{"model": "spectrogram autoencoder", "win_length": 512, "encoder_arch": "pvt", "encoder_norm": "rmsnorm", "encoder_activation": "squared_relu", "encoder_mlp_ratio": 4, "encoder_qk_norm": false, "encoder_parallel_block": false, "decoder_blocks_per_level": 3, "lr": 0.0018, "momentum": 0.9, "orthogonalizer": "newton_schulz_5", "adamw_lr_other_params": 0.001, "adamw_weight_decay_other_params": 0.05}
Rows from block 9 of the encoder of a small spectrogram autoencoder, named by matrix and row number. Rows with one number belong to one neuron. Each number is 50 + 10 x the weight over its row's rms, rounded and kept within 0 to 99. All counts start at 0.
Before each neuron's rows are labels from the 100 clips, of 14976, where the neuron reaches its highest value: "peak on" is the class under the peak. Only what is clearly more common there than usual is listed. The data: babble in 24 made-up languages, each with its own sounds, syllables and stress or tones, from a formant synthesiser.
# fc1: MLP up (encoder.blocks.9.mlp.fc1.weight, 768x192), inputs 96-191
# fc2: MLP down (encoder.blocks.9.mlp.fc2.weight, 192x768, transposed), outputs 96-191

peak on: silence
fc1.99:54 53 46 43 41 50 59 28 59 43 55 41 34 40 49 56 59 53 37 44 52 60 42 34 52 43 47 62 47 56 62 48 40 33 36 33 49 38 44 49 63 61 53 50 52 58 40 59 50 46 52 62 59 52 63 43 48 53 53 63 55 50 51 64 52 49 48 40 52 55 53 54 39 44 37 66 49 44 47 40 36 34 43 46 46 53 48 54 47 39 58 45 45 45 61 34
fc2.99:56 48 26 40 52 54 42 45 60 62 52 49 52 43 56 39 58 35 38 50 51 56 51 49 58 43 60 41 47 67 42 33 43 73 59 38 51 63 65 57 55 54 67 37 56 66 26 49 46 35 56 43 58 63 45 56 48 54 43 67 65 58 64 60 39 57 57 67 50 41 33 41 42 44 58 44 51 40 61 49 36 60 70 61 38 36 46 55 62 70 44 64 40 57 68 53

peak on: /t˭/
fc1.278:45 54 66 61 47 69 46 41 52 53 47 41 48 57 36 36 54 62 60 52 43 46 62 41 47 49 47 55 55 48 72 44 61 51 61 48 34 34 62 70 59 53 36 37 49 53 48 45 46 42 61 71 35 48 45 60 50 42 43 59 63 46 33 53 45 47 51 48 46 48 52 44 60 46 50 47 44 48 39 44 39 71 46 70 50 48 38 45 76 46 56 44 44 42 54 61
fc2.278:43 48 53 59 46 42 52 57 47 66 50 40 38 58 58 65 54 48 45 41 36 53 57 36 18 49 45 34 63 41 50 48 59 33 69 70 41 58 49 60 54 71 46 50 51 32 54 47 37 49 61 67 47 47 59 62 39 48 36 47 49 39 44 53 54 53 58 47 46 58 29 48 51 40 37 51 41 44 48 57 51 58 43 55 38 45 50 41 76 60 56 46 52 39 71 57

peak on: /z/; /s/
fc1.605:38 54 68 65 61 43 35 54 68 45 39 49 40 56 58 50 47 60 42 52 56 34 50 46 55 51 41 63 41 55 49 61 43 51 58 47 48 48 74 41 41 44 67 56 43 47 49 47 51 32 47 48 48 44 61 50 46 46 47 50 55 66 57 52 39 47 61 53 50 67 48 51 29 42 46 51 45 36 46 46 43 41 56 46 68 35 55 52 49 55 54 59 27 63 72 61
fc2.605:49 47 53 48 56 52 50 58 58 45 46 47 52 40 25 42 46 66 41 52 54 69 41 57 53 52 61 50 36 60 49 59 47 45 53 49 67 44 37 66 48 45 50 32 42 56 53 56 60 71 63 58 45 55 61 58 70 44 40 36 27 56 43 54 53 58 56 47 38 45 54 37 55 47 49 59 60 34 40 60 50 59 38 51 27 44 61 36 34 43 52 44 52 57 40 51

peak on: /tʃ/
fc1.380:47 60 37 63 43 51 57 50 63 43 45 33 40 51 57 59 53 47 37 50 58 50 53 37 49 72 40 49 59 42 61 60 48 28 39 54 67 43 58 52 62 51 48 33 64 43 50 47 48 38 51 48 55 39 45 36 48 56 61 37 57 54 59 41 32 45 65 40 42 31 63 40 54 48 44 46 63 56 55 55 53 55 36 61 35 58 50 45 37 56 49 49 64 49 61 48
fc2.380:59 59 54 54 54 61 34 48 58 49 42 68 57 41 66 36 55 50 59 66 37 49 38 60 41 47 59 75 35 75 37 43 68 37 55 59 50 59 52 34 62 58 51 53 49 44 42 41 57 68 54 52 37 46 47 56 62 32 42 53 39 60 52 44 58 56 54 29 55 56 38 44 62 60 46 63 50 61 41 62 51 47 59 37 60 49 69 45 54 61 36 56 34 44 68 65

peak on: /s/
fc1.245:59 47 55 54 34 50 49 54 50 46 59 53 49 54 54 54 61 37 39 50 51 62 41 48 50 58 57 56 64 52 58 53 49 45 61 35 55 41 58 65 36 56 30 33 63 51 56 34 43 52 45 58 58 54 54 62 50 40 58 43 72 36 73 47 57 49 53 48 52 36 50 57 51 39 40 49 50 64 66 45 35 59 51 48 44 32 67 26 54 52 58 65 55 45 47 68
fc2.245:56 44 39 36 51 48 44 48 41 40 57 41 52 71 45 39 62 72 29 55 48 31 47 49 68 51 74 62 56 51 62 51 67 38 60 33 61 53 53 43 53 57 48 33 57 59 48 59 39 59 47 55 68 63 39 50 43 31 48 63 45 68 54 57 41 56 60 54 47 42 54 48 52 42 40 43 50 57 40 51 64 50 56 42 58 54 50 56 54 39 47 49 49 47 40 51

peak on: /s/
fc1.122:49 53 51 50 60 63 32 47 35 59 30 73 48 40 59 35 36 55 50 33 45 63 58 46 38 58 58 39 46 56 53 51 43 48 50 58 38 49 43 40 59 73 50 50 42 43 32 35 47 52 35 64 50 51 45 63 48 45 65 48 42 58 49 53 52 54 39 62 62 61 45 55 53 56 45 39 65 51 56 49 62 39 66 46 34 54 38 66 43 47 53 42 55 32 64 44
fc2.122:57 64 57 62 42 52 56 42 39 42 42 58 53 41 55 45 60 39 54 40 48 64 54 52 72 51 37 50 54 61 59 52 66 32 62 43 54 52 65 52 46 38 42 48 46 58 50 76 38 49 39 51 60 52 49 38 44 55 65 52 46 44 38 68 62 59 55 45 52 27 60 58 45 53 66 43 47 56 50 41 43 77 56 37 46 43 72 48 56 42 52 45 63 50 52 46

peak on: /tʃ/
fc1.363:44 44 43 73 47 61 61 51 56 54 47 55 48 48 40 38 51 54 46 37 57 47 35 55 48 54 55 41 55 49 43 37 59 41 34 42 68 52 43 45 46 43 37 63 51 53 62 57 50 38 39 42 41 46 44 60 53 43 38 53 58 44 60 43 62 35 48 32 39 31 45 53 45 81 60 57 57 56 54 60 56 63 50 26 56 50 38 54 44 54 46 51 41 48 37 34
fc2.363:47 49 53 39 63 55 55 46 50 55 59 61 48 56 63 57 58 41 61 50 49 49 53 43 28 64 51 51 48 43 50 62 49 38 73 64 42 33 41 55 66 51 52 46 47 51 43 44 46 50 35 51 49 44 41 59 52 46 37 56 63 56 51 55 61 62 42 57 54 53 53 36 59 42 26 47 48 15 43 38 39 44 31 62 48 50 47 45 66 52 72 40 53 34 63 52

peak on: /æ/
fc1.753:56 55 49 60 50 56 38 66 43 52 54 48 62 60 41 37 49 56 42 59 65 25 50 29 53 53 49 54 38 45 66 39 47 60 49 47 42 60 33 51 55 53 59 42 34 40 56 61 60 36 59 52 57 47 48 56 37 51 44 58 46 48 43 54 69 50 33 69 41 67 41 34 46 61 50 62 48 46 58 43 53 38 58 49 53 53 45 55 63 62 40 40 70 61 40 47
fc2.753:44 58 61 43 61 47 52 36 36 54 31 41 61 53 47 62 59 69 40 57 59 66 58 48 38 35 49 47 52 66 53 77 53 33 51 54 46 48 51 36 39 37 47 45 35 60 55 42 67 47 45 55 55 34 55 44 54 59 28 53 32 58 56 38 26 45 49 33 54 60 59 49 66 50 59 36 43 53 53 35 40 20 60 67 63 47 48 41 49 40 47 50 58 48 42 49

peak on: /ɑ/
fc1.646:37 43 51 28 45 44 74 41 52 67 52 40 57 46 51 52 60 47 58 31 48 58 43 50 45 45 51 44 42 56 54 40 47 49 43 60 71 45 45 46 47 36 55 40 59 61 51 62 59 40 54 36 76 77 60 66 65 43 58 48 54 53 33 47 52 46 57 55 53 58 45 70 59 49 49 48 49 48 58 51 48 53 67 49 55 44 34 52 60 49 65 45 29 49 53 61
fc2.646:47 60 67 45 54 43 43 25 46 74 59 75 44 38 48 46 57 74 42 70 42 31 59 49 58 45 60 62 46 53 55 45 60 44 59 55 45 54 39 50 54 38 49 30 49 44 56 39 59 54 44 52 39 40 46 45 59 60 54 51 73 54 55 61 54 45 47 54 49 52 55 43 57 55 51 32 35 32 44 45 58 42 41 53 58 47 37 52 51 46 36 41 56 51 52 58

peak on: /s/
fc1.193:39 57 43 42 52 43 40 60 51 62 59 74 42 56 48 68 40 57 49 39 52 66 41 46 47 49 53 50 60 42 52 32 66 63 43 73 35 63 44 41 37 48 56 57 45 52 70 42 48 51 46 60 49 57 53 50 37 35 57 61 58 63 45 47 63 45 61 58 56 53 27 69 61 54 37 43 59 46 53 33 40 23 31 65 26 47 53 52 37 79 51 46 55 36 47 41
fc2.193:59 44 48 38 42 69 33 48 54 58 53 48 49 49 52 37 36 66 59 59 64 55 58 52 45 59 40 64 52 56 40 49 47 56 62 46 59 50 34 65 51 65 63 44 51 42 62 46 55 56 47 62 50 41 50 36 37 58 60 63 37 50 43 45 55 48 44 68 69 35 46 38 41 66 63 51 50 47 61 50 57 39 51 46 51 57 25 37 46 52 57 54 39 51 46 60

peak on: /ts/
fc1.607:42 36 51 43 69 58 42 65 55 52 57 47 52 51 49 28 44 47 43 59 73 56 63 57 49 62 42 53 47 64 58 46 60 40 65 47 48 63 53 12 60 55 71 48 44 48 44 43 39 41 51 56 51 43 48 76 48 50 56 55 61 60 47 48 40 54 34 60 56 56 64 56 42 50 56 39 49 40 43 37 51 26 42 58 44 65 47 35 49 41 46 66 36 59 52 60
fc2.607:38 56 44 48 67 49 48 41 36 55 49 54 49 45 42 55 49 42 62 52 44 41 70 47 33 34 87 58 45 54 36 43 50 45 40 49 54 54 54 46 47 49 55 46 54 53 54 62 54 66 63 55 47 50 55 42 37 58 57 46 57 41 48 57 69 59 43 53 49 63 31 28 53 39 55 66 44 42 45 49 44 28 64 44 48 44 72 58 46 29 53 41 29 35 44 63

peak on: silence
fc1.61:57 60 39 38 55 67 60 56 46 68 51 62 32 51 60 50 41 35 54 51 70 49 50 55 39 46 41 41 53 51 41 48 49 62 56 46 26 62 67 61 55 42 41 40 57 55 64 56 48 52 58 36 58 27 36 51 33 53 42 48 65 48 41 63 54 53 73 33 77 69 36 35 63 49 48 61 63 41 52 61 56 45 59 55 55 42 57 50 40 48 50 42 57 76 46 53
fc2.61:61 50 32 51 51 60 55 45 49 70 70 55 46 52 54 48 43 56 42 55 71 47 58 45 30 44 47 60 32 55 53 65 43 54 57 45 27 54 51 59 55 41 54 45 59 45 50 38 33 41 65 38 58 32 51 38 57 52 58 38 57 55 60 61 69 49 75 29 43 54 39 53 28 41 53 45 34 54 55 54 48 73 51 50 55 57 48 51 51 51 42 59 46 70 58 50

peak on: /æ/
fc1.110:46 48 70 42 55 53 58 57 65 67 50 54 47 49 39 42 42 52 59 58 46 56 39 51 33 50 53 59 41 38 51 55 47 54 51 42 61 45 34 29 58 51 61 40 30 60 53 70 40 52 53 52 46 66 46 55 61 46 55 59 42 42 55 55 58 47 51 47 44 40 59 67 48 46 42 62 52 56 68 51 65 66 50 52 50 60 71 45 72 53 52 29 57 32 47 67
fc2.110:51 49 45 51 38 48 68 31 60 60 45 47 55 47 43 40 59 52 45 57 62 46 56 43 58 59 41 50 47 62 40 54 44 43 70 50 51 59 43 43 42 73 61 63 38 41 70 47 57 49 52 31 69 64 62 53 56 40 34 36 36 41 60 64 57 46 50 35 55 48 52 50 61 52 37 47 49 57 62 43 54 49 51 49 49 42 39 61 54 51 60 55 57 36 60 37

peak on: silence
fc1.115:39 53 53 51 55 45 41 59 48 54 37 24 37 30 60 37 33 42 59 52 53 37 26 48 50 48 45 66 47 52 52 47 32 69 68 59 21 42 66 57 63 46 44 65 54 67 46 39 47 54 58 53 57 47 40 36 60 63 45 46 49 48 49 52 58 46 41 65 50 57 32 44 44 45 53 49 44 27 45 56 54 50 55 50 41 50 54 52 46 38 50 47 51 57 47 39
fc2.115:34 62 47 35 64 60 51 43 47 39 57 52 40 50 31 31 53 46 56 62 58 49 50 34 61 45 71 36 26 49 35 44 48 49 55 33 67 42 57 41 58 65 61 66 49 51 50 57 36 41 45 46 47 38 39 56 54 60 40 37 26 47 52 50 56 55 43 44 65 43 53 32 49 49 37 56 61 34 58 56 38 45 52 62 44 63 51 30 44 49 76 42 53 28 57 58

peak on: /tʃ/
fc1.79:58 41 45 45 56 51 68 36 68 64 46 45 42 65 36 54 63 53 36 53 62 45 47 67 30 55 46 54 45 47 38 61 42 43 57 47 22 42 49 67 49 39 41 47 63 56 52 55 46 38 47 58 52 41 49 42 55 56 36 48 66 62 53 32 75 54 61 53 48 52 50 39 53 51 52 53 56 51 62 43 65 47 44 64 61 41 53 20 41 50 50 44 50 45 45 30
fc2.79:58 56 42 56 54 50 65 57 47 61 52 27 59 57 51 56 48 51 55 55 47 35 58 45 50 48 54 56 64 42 47 43 55 40 41 39 48 58 39 37 55 57 54 62 26 42 56 44 41 30 52 44 54 49 55 46 55 81 42 43 61 70 47 58 48 32 61 36 48 58 49 62 66 46 57 45 43 58 30 60 53 52 40 50 42 53 44 43 33 42 67 42 47 41 41 46

peak on: silence
fc1.177:58 47 42 56 37 53 61 53 50 51 56 46 54 58 56 37 51 59 59 58 44 38 35 66 40 36 30 85 48 57 61 61 61 63 46 50 55 49 42 58 43 40 39 33 28 61 73 46 45 62 62 67 52 55 45 54 52 66 56 53 37 60 60 51 51 63 42 57 58 51 53 54 57 64 35 64 49 43 49 47 50 57 51 49 51 49 44 29 44 43 51 43 53 57 56 51
fc2.177:47 49 55 40 59 65 41 52 41 57 54 64 39 45 36 59 48 52 46 58 51 61 49 35 30 44 69 30 34 48 52 38 51 41 38 43 46 37 46 62 55 33 74 40 42 53 28 50 46 56 33 47 66 31 55 45 58 51 47 49 59 58 50 55 56 65 49 59 61 43 45 49 54 39 61 35 42 53 46 56 56 49 36 31 61 44 62 72 64 54 58 66 40 41 37 43

peak on: /ts/
fc1.421:46 61 56 60 48 50 40 49 53 47 60 57 55 48 57 38 57 56 54 50 61 41 46 53 60 46 54 45 44 49 48 61 53 40 44 61 70 64 60 36 52 42 52 57 74 48 45 54 54 49 30 40 59 54 56 51 34 45 47 47 33 46 47 41 66 30 60 65 62 43 50 46 50 32 58 59 55 55 41 56 36 42 53 29 41 51 52 58 56 30 51 59 56 61 56 50
fc2.421:50 55 73 56 41 46 38 61 65 34 54 63 51 45 57 35 45 49 54 46 61 54 48 38 51 68 53 36 55 34 39 45 58 46 50 56 64 61 45 41 44 50 46 54 61 51 42 50 55 54 48 57 54 48 46 47 31 72 46 41 40 56 51 38 55 54 50 66 65 57 48 36 53 48 40 31 43 57 63 67 43 30 65 43 57 61 61 60 51 49 51 51 45 64 48 43

peak on: silence
fc1.451:52 50 45 49 57 44 55 38 42 51 54 53 48 40 60 44 50 64 54 45 76 48 53 56 51 40 44 48 46 50 49 41 58 47 43 27 37 63 50 34 53 52 49 51 59 58 48 50 42 47 56 37 59 39 35 45 37 30 41 51 38 40 48 36 38 42 73 65 49 37 39 63 43 48 66 63 32 62 34 56 47 43 43 49 48 58 50 61 54 41 42 41 71 57 63 56
fc2.451:50 42 45 43 42 43 54 45 47 43 78 51 49 48 40 65 52 67 26 44 66 50 43 44 55 53 52 50 51 40 61 55 56 41 51 53 34 63 44 55 40 55 54 47 35 72 54 48 34 48 54 47 62 54 69 50 40 45 54 56 49 55 42 28 50 35 54 60 50 49 35 60 52 62 53 65 49 47 40 60 44 44 65 65 61 33 74 39 45 52 55 69 41 53 41 62